{"crop_scale_min": 1, "horizontal_flip": false, "norm": "batchnorm", "activation": "relu", "stem": "deep", "dropout": 0.05, "widths": [80, 160, 320], "targets": "nearness", "residual_init": "scaled_by_depth", "optimizer": "normuon", "gradient_centralization": true, "ema_decay": 0.999, "lr_schedule": "cosine", "final_lr_fraction": 0}
Rows from block 13 of a small model that predicts nearness at each pixel, named by matrix and row number. Rows with one number belong to one channel. Each number is 128 + 32 x the weight over its row's rms, rounded and kept within 0 to 255. All counts start at 0. Numbers have three digits each. After the name is the row's rms in percent of the matrix's.
After each channel's rows are labels from the 100 images, of 14976, where the channel reaches its highest value: "responds to" is what is common among them. Only what is clearly more common there than usual is listed. The data: rendered roads seen from a driver's seat, with toy cars, trees and houses. In brackets: how many of the 100.
# convs0: first 3x3 conv (model.blocks.13.convs.0.weight, 320x320x3x3, each kernel summed), inputs 214-319
# convs1: second 3x3 conv (model.blocks.13.convs.1.weight, 320x320x3x3, transposed, each kernel summed), outputs 214-319

convs0.18 090:085111127170153084161114111095100151064107112114136116107101150222142121104140102174141244098136166172153123114105140161149181110105148166098156177131117177149118121108099141206144077211184166172135104128190166133148186153165105136135116157107134081130116094131098132160109115175131150158159059134121126095114107135088
convs1.18 080:106192116125065166087143148134142091206107049163091075122232112089151134151116134077059125145125144123128103113113128134162102172154117069138098150183093108087119108174098114075081121137132109122126151121084145157158119101155156107126096135130112163118185122205115122087114163174105117153119160174162129115147111074116
responds to: truck (84)

convs0.165 091:134084113151185159091134137132119065143175127096130177094196128073135134151121116131124114046147117046117105094127152127147133137135087075138191095153094145148107155130173157095132147083060132154131185151136131151099045141100105071140091099123114149168106194096152139067093188117151107149091122076159140160197124126167
convs1.165 098:127165124196143108165113130107129124164133137203145092109078111122162135141125105142123139163091167143161100130152152123142097147119132138129080160128140177066139162159143103127143112164096198094117021111137106066101115134153112095114151161189097152116122123131109143107113174096130170180092130159166116148123146143086
responds to: vehicles: two (68)

convs0.129 100:153144119036117125112132106153132107102147126176154146072139115107131155085165136123090135031129096164172173105131143096174149146089145114164072139155152104179115141165091138081139045131131089151131119079141153198148074091147059122114133124149125133174145125095111131161124174141102093215093142154181186151090105153089
convs1.129 106:115120152113160103157137072152137165164086136163118116160118133139141124178155170103178104140146134143124139133070120168093124139101130180070117157115110083102108085138159117173083198131105133068155123156151146127108161151127184130116124135104114054094134085170103133169143096163077164137091108114144130137198133144087
responds to: vehicles: two (70)

convs0.295 105:169115132134096148114128162085149079063120113112091126102137169115096085112133119177132121119089097159162150081130105130076166145113117065113076087151138101108118212149155145141089133121090162087164145100166181147171148128173099082177113142214137142132135125140110052117101118131166132146148076108101127116134157140121
convs1.295 089:105091130137168102103179174164097169136143146182202170138091132093069154149137163117148139137157152157130085117165095058167053137151081143106170148184089097092120089119108154085152166124126174103121090134155115097090140131170160151121105131095166110128122102185127140157140148120144145115129175090162165101119179133104
responds to: truck (99); vehicles: two (69)

convs0.2 097:124126076178160153167180144101173130117126112123187108161144112113131096179124146088141133177190090108137122090147109151170107119117065166103120123106066085156118165187132142192060162135120119134117128148121098092144140140174149092172083126147131114121127101148104117119122174148129121126171131093140154096108101105167
convs1.2 107:108086184150123132150146103161164122163172116189116170176148071146093147104146105138149150168121110139113152162094172100080136156121122080117164130146127143106137124167132137142145038078102085156095126166146118144194143137103084064105161113100120171171165157142107137134159156114111144155119086179104118135155111141162
responds to: tree (95); bends right (80)

convs0.132 088:112174142105126117156111139152151182127128117168119124219123140126092137132140156116188096158090208068102067132123125134163150142111049194128128157110107200119154121088080163109114055172194143162160080108077099127092142142133111158101127129109115158096130063126162161129081120111117105102103142122135114147119161122113
convs1.132 096:119110086116111123112113111135116080142125143098105142119185134160103089102111125144107161122129069135115114125093151093153115136150185173120092149148118140118085114120138102066153171166094166177177074103089092115062099071093162137173100093130102133169094133130085145151150151148102114154138187120094101135157094149153
responds to: car (89)

convs0.93 107:167081077000128133134230144163133078105113099130159131122080111092164159098116151197138097121132094162084167135141096169145140124110136115128085153127125109154126181146141126085109162092134042158106138114089087101076092117102063231126194117199156104121153156161102085115092154072153101134123121122237165124127090102127
convs1.93 108:122124133024108157127135124120107084128086115126135174149135049110108124129130064069160128144055233170108126111117122092136166079112164143146112110133123142098132103125085111105134112113135155209114127165142057044037164086138156207146123136149131165124117160107102151076129139121105169132109153127114156120155126158135
responds to: house (83); bends left (72)

convs0.78 100:104085110098124109118136133124120103150126124094164108128190092140135152094137130105146110150129075170090065057137132171166110119127109114133111151121160115201197117141119152055113119130085142162106172118150113116135026090117120142142095091118125149144182138177170166159131149140214169133117141129145171192106140141163
convs1.78 099:116153160154107097105130144135129148119109185169190089138112114079151111131141126137142144121070149099093119125165159133053153171096078165186132085152148231118168117128103076150134117127099134130149133084136141080128169130131103147149153171191089132122069075108092133151172145137116136189169138076129101132141122132152
responds to: vehicles: two (71)

convs0.240 112:112119125123123119153153071116122166076113111122115125124115156111113111119083160100146194180125179135170086126112070174105079084143125168138099100119106187165114122133152146150122174132203079210094061072130148144126114109135165050120100145132180149113146095139089063165106123152136129104138126126113143045151114132136
convs1.240 098:143146143160127112160206139135114064095111102053164161120159145116126154118178161137094104106139109132116093136186159072169136139187169096125149089118146104061089142088107112158137120154186174076124160126119146096139119152106147150115139156106116156145122130127130108104041124087073027097143141088170157093135111138112
responds to: tree (69)

convs0.11 095:119117111094104144105149146173152149121099130123137107174087139102143132136049156106107131199144153072159082103140122138127116134101104146149104115078110165190123110124127124109155148158152126140127139126133072070130152103092159080163125157053115160107124133100097142147059076184196153116126160149138184094133140099071
convs1.11 108:150154095122166174102114188149116096169100153099149188119187114143189096101144060103152135124104119153146134129099071130093145103096100146096119143119089129130091150210138089086134062123105157202141037134118089184160149123105129084128147160173172146145106109074133124101175140158138139140158090135154125096128141146139
responds to: pine (64)

convs0.203 076:116160098200162140088128159162125106136145038103114160151093163113138100158135159134166088126115106150078096132113164120163025139145125109053138144062066097146096215099144136127105109113109155095168151189076094160154116183132139139160019129092127145183114132155143126111163139079102112110103133103120162169124145124162
convs1.203 088:134132114149160130135091145115091139146116136168137151107141130106114146112106162141093114116103121116093153114206177143186134183085113177118134089115034169124185073158122130121116129098098131141108177082128127139123152119146126115149143086202130140118089114130135144177120125123190125147111103125118121099161126146152
responds to: pine (61)

convs0.176 085:153138134103132147134079118105125197153102139139078086167108181139161128126047143153100171179108205167175129108132099086114073117135136193137053125092128146101084098128079117101124115129183146244202147178150126120148097123057118133116106135100156129137135054112126109109118139166095157101092133165140164125150124140107
convs1.176 092:071112122096147117151102220129147059126142056112124208111108108075102112135163179115171135106108142198127042122101079158157171110147129078123138101145105127118131129128134177094138178139140092099046160096141108128108142201146116118138172095122082124142124112138118116114125152101164147151140164132127101125175071135076
responds to: vehicles: two (67)

convs0.257 102:164173127144150128144123147144136063103148157113127181078151137139053094098141110144123128117123096172090215121149134159160059126178106068098132152116171075095122170120126149093164162095090127091103093153106068194099115124117113142125104060124145085119092192148163131143198146105171138160115157156099077130095176112187
convs1.257 105:105064205123134125131168137053167131203144125155040075137159132140132138120070064117094111139143121127140058170118133088153182092085141161079080092146144115100124121143100122198146091130109146118093138095178150126133154147139159076123143212144105097080145147100134161162117127117131095090134131130135094076181088149096
responds to: truck (99)

convs0.202 093:139170087118137158162145148134114141174130085115138143090117135115139104178053176154145105104037138120141138094106095134209099122092156139165133141127125201139123147100085136079080056174151134164226115147124091095149099179072102130081151130096120103111164118057161154092109086138169128097140117128192133151124150175164
convs1.202 088:189159100107138182144140134134151074190101086100164212171171129122169107165201144159148148094125183146111097079171135176118104120117083096148114135110146189159142141173148099116118158145164106135172141125094090151120122158125100106200132107141126150109099101132121151092124160170149148138163101127117130188170145176142
responds to: lamp (67); bends left (65)

convs0.60 095:085184166123096154090127119123081233136124156148127135099126118146095132124119159162146153181149106012070127160157132135137231153173134156149152149065156099093158131150167167108138138084126201135143102091123115166140110095153127141108067126083077146141134140156159151178164107068114158098097089116125150168130140077129
convs1.60 101:072100123158172086121119139156108132108166201116135131113103150101172149110110146147125131094134139161026169155104132104147065152063042123167144148187104132174088130135096091148149101175091138114095120105076170190117108132079092129143115107117108103123122098170149148064143071079123135153169115177094139122073107088100
responds to: bends right (90)

convs0.218 102:119147086121148143133175145126144151160114122113111147184121151104136114085108095096152046171134121170122092110061128145104102142164098138107135099118075138164140127130143160116140111099132151146151094172180079085127085105141153158122111155152118122133174099123164120110114158106083156137118196118156153138125143108176
convs1.218 088:146119171124102118167145123121123092116093080162099143201161115118163143167163192150130100143128102165109112185203112149177118172081170175148070141218173069119179144157073151123111065141106156153123137137071168162130122178069124152140187135115152124101138133118096116142109161182118119143134139177118105141142106137110
responds to: pine (65); house (63)

convs0.300 096:119136120120149157127095116151147190095141145146127129105152069156097146115142116186124168179127170105151124182173104159084123153164138136102155106111118109087097155105131139117151165144170098107137128088147162113101185124095149087126054152199167105130127052100169099131134129115123134118080122161118088105104081187066
convs1.300 096:134147148095138122103145139147167111149120091121121166145121127102175153135103108140114120151139190206091097136031124120164107128079152146058084055140126148081192108088146168098097188149145171127066137125120090074097128141116143152106117157111096153134163176093128156152072120096165132084095110109108181166175141086101
responds to: house (60)

convs0.83 090:133144146191177110114150148177086067100166152079168160105098104089143160171108132135102130039131132119153117131101147129173139068106169067146099152156110152073165094100144120111157136121086111057055152068104143165148148204088117218102136122193144155208103178084101110104118136106080111186115097090124174095171105107161
convs1.83 089:149045137093150150081139065147149164132106101220155122173189100140134145134114135097130155165166154086173073177211121190089085140154112196135145191180112132146143140094124101091156126120122157130148079096101113091167120100146110135158143118133158096091093091118125145150152128161108154129115119158137075181121179070126
responds to: vehicles: two (68)

convs0.86 086:140149163119136148127166137135183093114147101132157117153169155125082087128132152140060153097086092214135136126153149119120132165166101104131105082206147150101081113123108133169137125140122144128132173111165143128100164138139152110133101082167130109152135076065176080130086143115130126139172114144065109073133119131093
convs1.86 104:130085084133107121115112113107113121187107102099145139148141119162106166138125141138153133119087129121031145093116137140125054045118171107096107074009030072142122134140149061171108120185109131164165126165092151142147156153131144148122186167088171140114111117148139067114105134128108090136158131116120130114042131114154
responds to: house (74); bends right (62)

convs0.12 097:118165123158109086105129138134200118142107123117142114143164158147192108158137147118090093114092077173111129135138161110065170196173141153064187124134130130143123120088087128082107066086109149117193126174085070117149139118151132186127130101142117087140159092135163117042105120109150145153130106146163151095156107122153
convs1.12 090:141150147154097136132087134123067090095164148115176153118088136082073114115116124109135132117182130168098126100072124165174121025135223149115071094107141198128144153095130132168053156123069106164096183144165147131085128121078165144157147150123183169133085097105147151129175114058149096121099135164170108124155144114190
responds to: pine (72); bends right (63)

convs0.172 128:095168140200124083149114096115082128165106147153100148113146150149119149163144114167095108159088128129126158098096141138128137145149133165112123160137167130125120102103124084159125096134149173108171085177125045124126188129166108235105115145134089084139114114137159109093220112124096127117117207123092115133145170099098
convs1.172 107:163132086145124150120108146119078148105158107140094108083186099083134115121092102088138071083137173098150138115106132133115167065118150110125104091103098173139146127097101158102108115053144059115105132088104191198147067105081110122167142126183148187110103140117134107140135141124124100185082101162146119088096081135167
responds to: pine (71)

convs0.280 113:130083111104122074170117151185133137134164157077131133122083131137138098097150124166116127077128130185159180152143135125108183186189082147155099162170097127145138125132114115143149108169128087151134101118139025148114128178115087193125127188168161074184110122092106106162185115100146119171131162153179127036145129114073
convs1.280 107:109162123089123152123142162143101113187129151164120120165149117053126094082137136070113105133141142091148107149100139130165135087112174142059154139151146153127164150147152163123072158041166115070089124128119145131143088091135154131103101107138116159113150144117092140089155099184107174105080110153118121107180099155090
responds to: truck (86); vehicles: two (79)

convs0.58 087:108143136128139119100093104141188105155122197215080140179101153097144088149076093201100112167115088124137120111132116107103098132126101134108167151128148111128074137169119142111174110145103087101112158153184062160157101149095180116089140112131168139175102142108111154143143170161169144155117094119108138141170083094109
convs1.58 086:158104097126085112139171115133072098084065124149140157151156160132073129094148143173166164106124191057140144136138146176119110115075125155185119135103122104080104147071173123176156145084121152245122149132091082113110152125163043165148110113151066132097144077135132170140179116074126206167139158131162133095094110135075
responds to: house (86)

convs0.56 097:130133072189091092134111144142112119135182141122142101169113119148149163108108103119115137177088139117133140119123118129166111173138109175158124125123156214163163153096128161072122165135163114153124093151116068128140132131087147177120115147116129160145124083092130157120110141160137136122131149105104174165093168105159
convs1.56 094:138118130125158136125151152094088094064096106119113136118126166150116157158159095131157135091150106141153059088162163150120133105189123095113141108107116124116098089111117114174173155117102100177086152189144150133179120143119109124139120137134160152127129142144137092121105080082121077162123129178131050127136149149126
responds to: bends right (89)

convs0.123 125:144069093157171118177141167112137125161145111098190156092104084097192143138137180114126126099111146223133113158170162136123099132079087134147124112117117145198092171138127127176126152104173063119098166127143138093144100119128126049149109133198134164182168134106129160127122115123144106156187117078158086136109120138088
convs1.123 114:125132136092130077125174106110093146141089150137161124168141074161147170115197139108091132134141186112140123137095090144154133141180128089108141163094108127104112179243092141226134079153149113143122132139171141096124171154101119064099182135158158175078124140127117130155125120129141129107128129161076151090115113146139
responds to: lamp (69)

convs0.284 101:135098143146093115144134091084090178142170167109132164156073177128123106124115178110125163079122136144128099094149180097118111111154119175160119139141132158094129089132106087138115111144163115166117126140114165141090147119113123041107056091076143154115119119077179089150120168175137104096135092168116079130113113129117
convs1.284 095:143094180157163094139172148129151134140109108122177132066108127145097168122187150170109102131147093096088169137140136127175115110102178123140184061086110175154088125140145152118119102178149145112148059110070062112113070161102190137151139130179209121113145165148089131148061070069175060115163152135110119145085138136128
responds to: bends left (67)

convs0.145 089:121175081159114118079125116082078163129153096153119108188177100080098083128187126119169139140103113153138088095113186123108175054103076143085133108094136148176149201121124185167109115150132135174117118093109127120113140103162135159170064146128118171119126127135115155086112175092171129096131127109181103109145150186151
convs1.145 099:171132189136111140115148202163182198174154147135154083108092105148086188115075085159137129153106155119061200077180144176111070113103127220197136149152095156109136104148117083160129127081104143116149171169123170146132159154123070127046130145100095105093150143132145162140139073157086124144121088135089186111121121163132
responds to: bends left (66)

convs0.30 096:139179164141120101097108179173109142114171124110110121089135110081129114085168115199118096100137175126151177130148102113137124120120107099115093147122131053130117145125082140088138046124126118108139143145131104188126146211071146113129094137158146167143136068058089130130169155126097120150059106155100078156115125136131
convs1.30 098:130141118110201168055128146138145113110112147091184117138078094094148130115124106113138147091086122185084129112115137121104154132168123117166131144121139162079142164097165145083130211106124103023147124172110118097113138169118152138105147117129100052103093150132101126107194117164126145110123133133132122147143151170058
responds to: truck (94); vehicles: two (69)

convs0.187 108:131165138136105114161070124154154139163092106151137082209150142141115121146107094124108177227136168138068127144112099164136126112166166178101123133127120211107146111111101133141130178129194140227160128119140060158115138140103106125130168137094122106101116145140180168136167126139108082107168106158117173111138150148122
convs1.187 101:183110128110105106156167168128099114106138094106123162128129107089171092092135113136127212109129172101109121162109151163119150173135136129104126155141115161047119105122158125094079103158184151174089111042092081089135117084125166127157128180168102167109112114098092145119151069154114154151064135112124109119131079112115
responds to: vehicles: two (72)

convs0.143 086:136164062098170112110139191117142133203104137178160132134095144111112088096076154139116088135170123122132102108121145113149150116166111162132100119115089091079112128154130183071121127117144139145095175150161122113123099065123113099183080201148112127153149117162139177120106153146135121122121104140130043148172161064104
convs1.143 093:169121153129119161144097124133149134133119133144135188129202135101153146119159121159166151119103197127141236113104191180137119112179150174097132174140106082120126123116129146179082115115130126190099113119155063135129136183141109154074167130094043149121137098127179146114096170108156125131145148127118155209072147144187
responds to: pine (62)

convs0.231 100:061149146135085159104172141083078171074088077144101121176119177113113115150187106152155149204105127123198106119123084195086143107097134139151128120085128127143142153106164174153131174140130153161136050128107112140124112116148133117131164116157132122131114130182124228146106043080183140125148121118172124084135127144142
convs1.231 088:083113114098099097154063148124135111131152141034141118137086169113128109111059121111149111081138155145109127103152129129153054156084062113166088128101090116127050091129130138101165153087106186027180095135129086142136158147112139154116132155123125121147096101129201054115150188191122109076157105126113154148094138144104
responds to: car (86)

convs0.268 089:154142175187161060146093138153148161098163128137099121182085135126109146131119160212110212180102170169165162169160122113145116172178072150120138152132137115109141112130155168104092108160134059128126131149170131145087137133130148197103102158154127114109119090132159127101097146084071115101134112138154161107077155142093
convs1.268 104:126141056125110126087157131101101114116188135161094117043154160152104130094159132103166139116172128099084170104096179085116127155102136127124158095183116139091122116064137136111110198100160156134094108116053139119132110132143140166122101132081146087102153124124149130185097120101082112104127137136116089152155142126109
responds to: car (90)

convs0.68 113:147137088119120159135112139129149152119095115141115091184141091102166092107058126133121120202125160106113085126136090143122101124138146145125129097113122169107133066130181151126117165149130195131054087092154181097110096093117164084126140121063119166104114103153132158115039139172176167102098114123135168066127110112139
convs1.68 098:113091123167120108153146112135112104173182137057106198116116153102092089135093114143142118126127148157130150120080143152148163068114106122125143128105087101132134159177115165191114092114096053150177176134188104122132116155137138123120164148219151146143125129099131155099135088102094103120153172129171156134153132068098
responds to: straight (66)

convs0.164 096:115099148082050113083090110147170131131185033143126165227107176123102141067170124109123136132108184156183093128085145163144049081140177131106172106132077183147120118108119112142163139103095161136142082117088170113157099138148175055166154112130164116149081164092166112083107113091117086118135095081146118120087153148155
convs1.164 111:145173103126134091127068119082066116131115190112099152112062154121108170139077130172135092131151092147103125093118110130118087143097063025112117136165114033127099107137118165165088149047120142045113107167173160150114115102133120152092135148101148198137137060112144108083145187120102082188096135144115164149073123174131
responds to: vehicles: two (73)

convs0.293 090:133143185114178090078105170118130150120110163094141116151206077158150059139078167199071129119119114142120106104097134065158140145137138150164123188127142147102128082113117117165089085156125149139138166146120120114109139139108127072133117161126150133136093092119115173046136111227213071095187125162157095157154128082109
convs1.293 100:144158124168105151113168178099165156124115115078115172083103167098156170111104110126170139147169143126117162112183171178159092185123091140196134080126094167132178166154168120066108132088153105136102161167152139090098141123164080163141129065135019133095111106084168184135187171147090124125098117155125175089127134111118
responds to: vehicles: two (69)

convs0.292 128:102125093214158146193166142171140149122127140090140083133112081108106151170156129140126104216140138152092068148149158110145146123117108161147095126076069120113144156122145137132117146149144139126035150109143155078178154133139160078107106168152122179106084085121067172162122078137137147136128131136132114153095116127071
convs1.292 095:118090213132132091120096135098117139120147145216056117202162060168154142110175138074101169124102068116157072154145151123095137158183115148138143157154165134129094128152119120152139101117106141162120175172134114155143135184131148130105143139141126132142142177138139155117202107123138173155162091087091127093150107102167
responds to: tree (69)

convs0.224 098:086089099099140126114155130171104155112164108092178096082107111153113086098162165119186134153143188115056096180162115153095139125127146150107127141125116155140170103147160096096120154154203094192030120107118160131127113079139128075147148102102132143140136089117090137150108124141149137121138149157141033100110121149065
convs1.224 089:070161152134124121127131250099206118081109133105131095166130104147125196123160130169105133096133163125110134104043118116171115150109147127115158059068104123147113149102102091134149101172117167081149113163137126151090152155157117144131094133147114078117097140115166140145103124096140138099114099154130168134105100116109
responds to: truck (86)

convs0.173 094:161109132135128113178112087119132075142111116075147134075100108152167136168108128132141111153102063156110226158133094186105113110147158078091122172116107077117132113132123163118097132139065110075099102150121143169106133197074133220082155125121136115109077151149154080092162088169187140161121124176185131137117094122152
convs1.173 089:169062115131140132173158115100074142089086159138158194127159149111123119135121081096150105117148141152189083106166062125126162124127058129088107096121113128117133156095097147129127130152126152156110153139151079129148106148168142117188150093133150178127155122151130124126097159101110120155108109125117146132109103138108
responds to: house (70)

convs0.3 109:115115197130081139110120109091136156077074098053140095105130129123165104111168126128142173000120138149168125111117100109158170171119143106131112087191126164162144134101164108128074139147128175145135110071072141121083144126152102165178182115124184105083157137085103165144155152136123154109136091159111115060165147125135
convs1.3 090:102197064152121098098102171144108143164183155146141081173062165096103107094166073148156156086119167106143112155131078115128132124117097125150113179099124136110133128157086093161165132128144094135205163145090140116167195140106090107152097136184108067152139154142205146130149122156183139151126133119086166108146143122119
responds to: tree (76)

convs0.109 105:152132068093095121134167129097117134144138142110144161210108113134131147106026125105088100158192149124115098160113186114149152155098139192138079100105107168080171125138120142059125106124160191178166104135159139105077116135137072117152133128144089150164166102164148138110068122134101093115156125118146167158092144095146
convs1.109 096:093150141090146153132128165099153092166119076099128135048185119132119084140139143128159095136120170064126187121084135170060118103169103101145118111135145132155076136120116123049133177086102119149108097101098146167101147113175163226104096141091096136100094087120063155159118110179111168140124094160159137190152138112138
responds to: house (69)